{"model": "image classifier", "dataset": "flat shapes of many kinds, plain or patterned, on busy backdrops", "train_examples": 195000, "image_size": 24, "grayscale": true, "crop_scale_min": 1, "horizontal_flip": false, "translate": 0.06, "cutout": 0.25, "targets": ["count"], "num_classes": 6, "arch": "resnet_bottleneck", "norm": "batchnorm", "activation": "gelu", "channel_attention": "se", "depths": [4, 4], "kernel_size": 3, "stem": "single", "avg_pool_shortcut": false, "widths": [256, 448], "mixing": "cutmix", "loss": "cross_entropy", "head_dropout": 0.1, "init": "torch_default", "residual_init": "none", "optimizer": "muon", "muon_scale": "spectral", "lr": 0.027, "momentum": 0.9, "nesterov": false, "orthogonalizer": "newton_schulz_5", "adamw_lr_other_params": 0.0014, "cautious_weight_decay": true, "steps": 13400, "batch_size": 64, "epochs": 4.4, "lr_schedule": "wsd", "decay_fraction": 0.4, "final_lr_fraction": 0.05, "warmup_steps": 260, "weight_decay": 0.02, "adamw_weight_decay_other_params": 0}
Rows from block 4, named by matrix and row number. Each number is 128 + 32 x the weight over its row's rms, rounded and kept within 0 to 255. All counts start at 0. Numbers have three digits each. After the name is the row's rms in percent of the matrix's.
# fc1: squeeze-excite reduce (model.blocks.4.se.fc1.weight, 56x448), inputs 0-37
fc1.0 130:110102144134152110085119147130106150123077161152119120127058107122122127111126122140119167144090155168147172182084
fc1.1 146:181074158189126123186063119111111091129170098184099138109197123130134079118134125138150100083191147139078123119147
fc1.2 042:150158106090121150125148114106170111111157139138155089122112191115116186123076128168144090143137115126142098131117
fc1.3 158:080115128169153107094152141121123128104160167067069120127141122187086108122092125128034133125140152111157144101141
fc1.4 058:133183151215157143161145119175183079144178118166149161086118100153141119142103119127052110151114126141125155141123
fc1.5 116:150109122065074133151178184103114124138127114140102125133137143164121170110145139131055103107117105112099131113138
fc1.6 067:151120202121119096107117172142173127173132159132142178120156161127148114193196117159086080154169081070128139117095
fc1.7 064:147143122189163126167164105146128082143158155142064125110125152162157143147139093108135183105097121141136131158124
fc1.8 073:130105089168122112120135152095140121147167116151096181119088103154137115162161164090061186127122116134106138168129
fc1.9 144:135079128162123107124117109137063154135139137132213138158168063112134123133149161162203114153173193178138171103147
fc1.10 109:134077171142142101109105136100147105114088099107156146144086028060132134082143115127150101127126244204122088140150
fc1.11 044:144111140089148110094147118090104098105101121120116121069144187129123132151078122123127123132100134152116060173143
fc1.12 174:139127119139121118124151147116087141121172192096071099100125110121105122158103133145091135092174084006153119070136
fc1.13 069:117118162152133114150126133137117196154109089125114177100124109146158140145134145136149109146090148131123155144157
fc1.14 059:116116106123115201074103166102143072120134136115105139137148151113126158179104179111082098128137133094154156130084
fc1.15 051:165151078103115150151113185111128131158121210110101110104161106101121135143132158144134119226110083115113141123111
fc1.16 131:106143152156144092092106097114116144136217255142158106144111122125101063097109116134091136067216101140114173103114
fc1.17 045:158118157122155175129164128112105121115079108126115015157167109113087144141112129122165129138158138113088134138007
fc1.18 116:164136106102149155124135131164108127146134170178074096182132153145144148155155139168139133128107170135113181153082
fc1.19 056:180131149148112170122169250172200097096114089132171138169121128115174096142152141156101149078120132130162164156136
fc1.20 168:070112115135128088142123083146101133134181087119073096118117128107119139109108099101100144151174145118154154091162
fc1.21 055:146158120108088144150148109144164115212142142128085150122085099080103131157152116082093145118063115200123091122164
fc1.22 049:136112120133167118130147160117108135112071120117121092137171192133122106057171143146093125161127166143126158136173
fc1.23 076:123093159131122145121147159175136108091129065074155123144097117130130164187085152143206169144164153175112139181140
fc1.24 079:228164170146123107121152179163183147131151110132123148144160123126102169120162134178140173132203128136144136114111
fc1.25 169:148176123082099104116154157164116134131146136190151134144095104114147109095147148146130084148072117134158116123078
fc1.26 055:060108126073125183145186114115139093123189138115154100127146150097139113153096125147119135066128180204140137139165
fc1.27 090:145154165148131136098096178174118178118190138141128124158115140123112076164116238085143146113119153120177138136139
fc1.28 066:149140138093167138072197094079154110062132114144163128075061150065113089075152085111126090089170102112207132135118
fc1.29 050:103172245146111224079161099145125142119152098164144153131137193078104091096095102121143158016134122169146151130099
fc1.30 154:174158144173156113120153112080121157126229155103050104106134120144097115135124143071098154211198143096127088064125
fc1.31 069:140138162137147120155147157136121090105145132111180071118138193098122121129125117170160159055134175101163157151171
fc1.32 049:095128201095112158132122127130108147121122133116159133156119138123117158170103146108112161155144108156125149045121
fc1.33 128:117104141092156126161106120071052094129171084152041135128098082086103128114113106082161122075166120101104106107132
fc1.34 184:120129125133112145104129146129124130147140092118216161129101103099148113122107134143126129203152183148192129118105
fc1.35 164:116097151186137162129136128129167082127223142118062124139174112136093126107134102109058094155189177150110174130176
fc1.36 087:103149116148136127124142109067163096121126046104140148132112158092155138109126142100098084133126113121116175161092
fc1.37 049:171119123123134146152123113108150025100125125160112123140121128136173144119123151092149147176123157151111086135114
fc1.38 137:148135180121124140086145094112128169146131145141138120165125105108143118131164137156150084167217185156097162091086
fc1.39 053:083139073170141255135131119039147148148151129143118140136127118117123152151139129190114146148103175042180070081098
fc1.40 059:153144110116107165094140121111130102102142159127065095137137119139083155179048109189145126172120132091112130064084
fc1.41 068:175095125110127152109154227145185154149156119119146149167096134131185143133162131090142174123146175125168122116094
fc1.42 121:110114123179145086122118123131140071126160199095129119127212093136147115133103138129188061134158176110110162106113
fc1.43 069:094121188179117164179143076112114185118119184164092114142092144142126103169125144088179144144136149123121142153140
fc1.44 067:097100134153194118143124149175112084109149121119073135170058166086157184138156116140181102124112159150174076140152
fc1.45 057:148111047159101149142122120161080073128136127084113151206083177203114164127125141118208170122156088134143125180149
fc1.46 059:141137111095159131189087131151212154163128178170101112109082114166107173245114139117189228168129171165102132061107
fc1.47 060:112108119098153106159140077187181171135142151120105131111118133097112172094138127156233101148167150118117129086081
fc1.48 095:174133149114138168131170141167156072125125166140161112105106136156120160156107145136201177100171142148127123180133
fc1.49 035:192129184182150088083115049116139198182096128101094196130114121190105150160132128128047142137137187150123070134124
fc1.50 094:117158133143165112141099179149132137142167117122136106148117112131097173082128128121100121121151156175127120126174
fc1.51 110:119124047175116163143166100159148140122165093209088111156124110160097125092114147098139115140135114118147169110106
fc1.52 154:134134132094104080120130146143156170148114111194245113130119144142163087138165148157122137111095154158131159131119
fc1.53 116:161075120121111140136152140114188095136100125121066118145150052114117109144139205131078085084131100188126150128114
fc1.54 089:176160146171103206104128136125133141125160129208100125142182098129133121124124149138133115108154192134169130092148
fc1.55 044:148113143114086130156122151111108127110130143145106102085157138088133126041133120110182172182131135134173131153108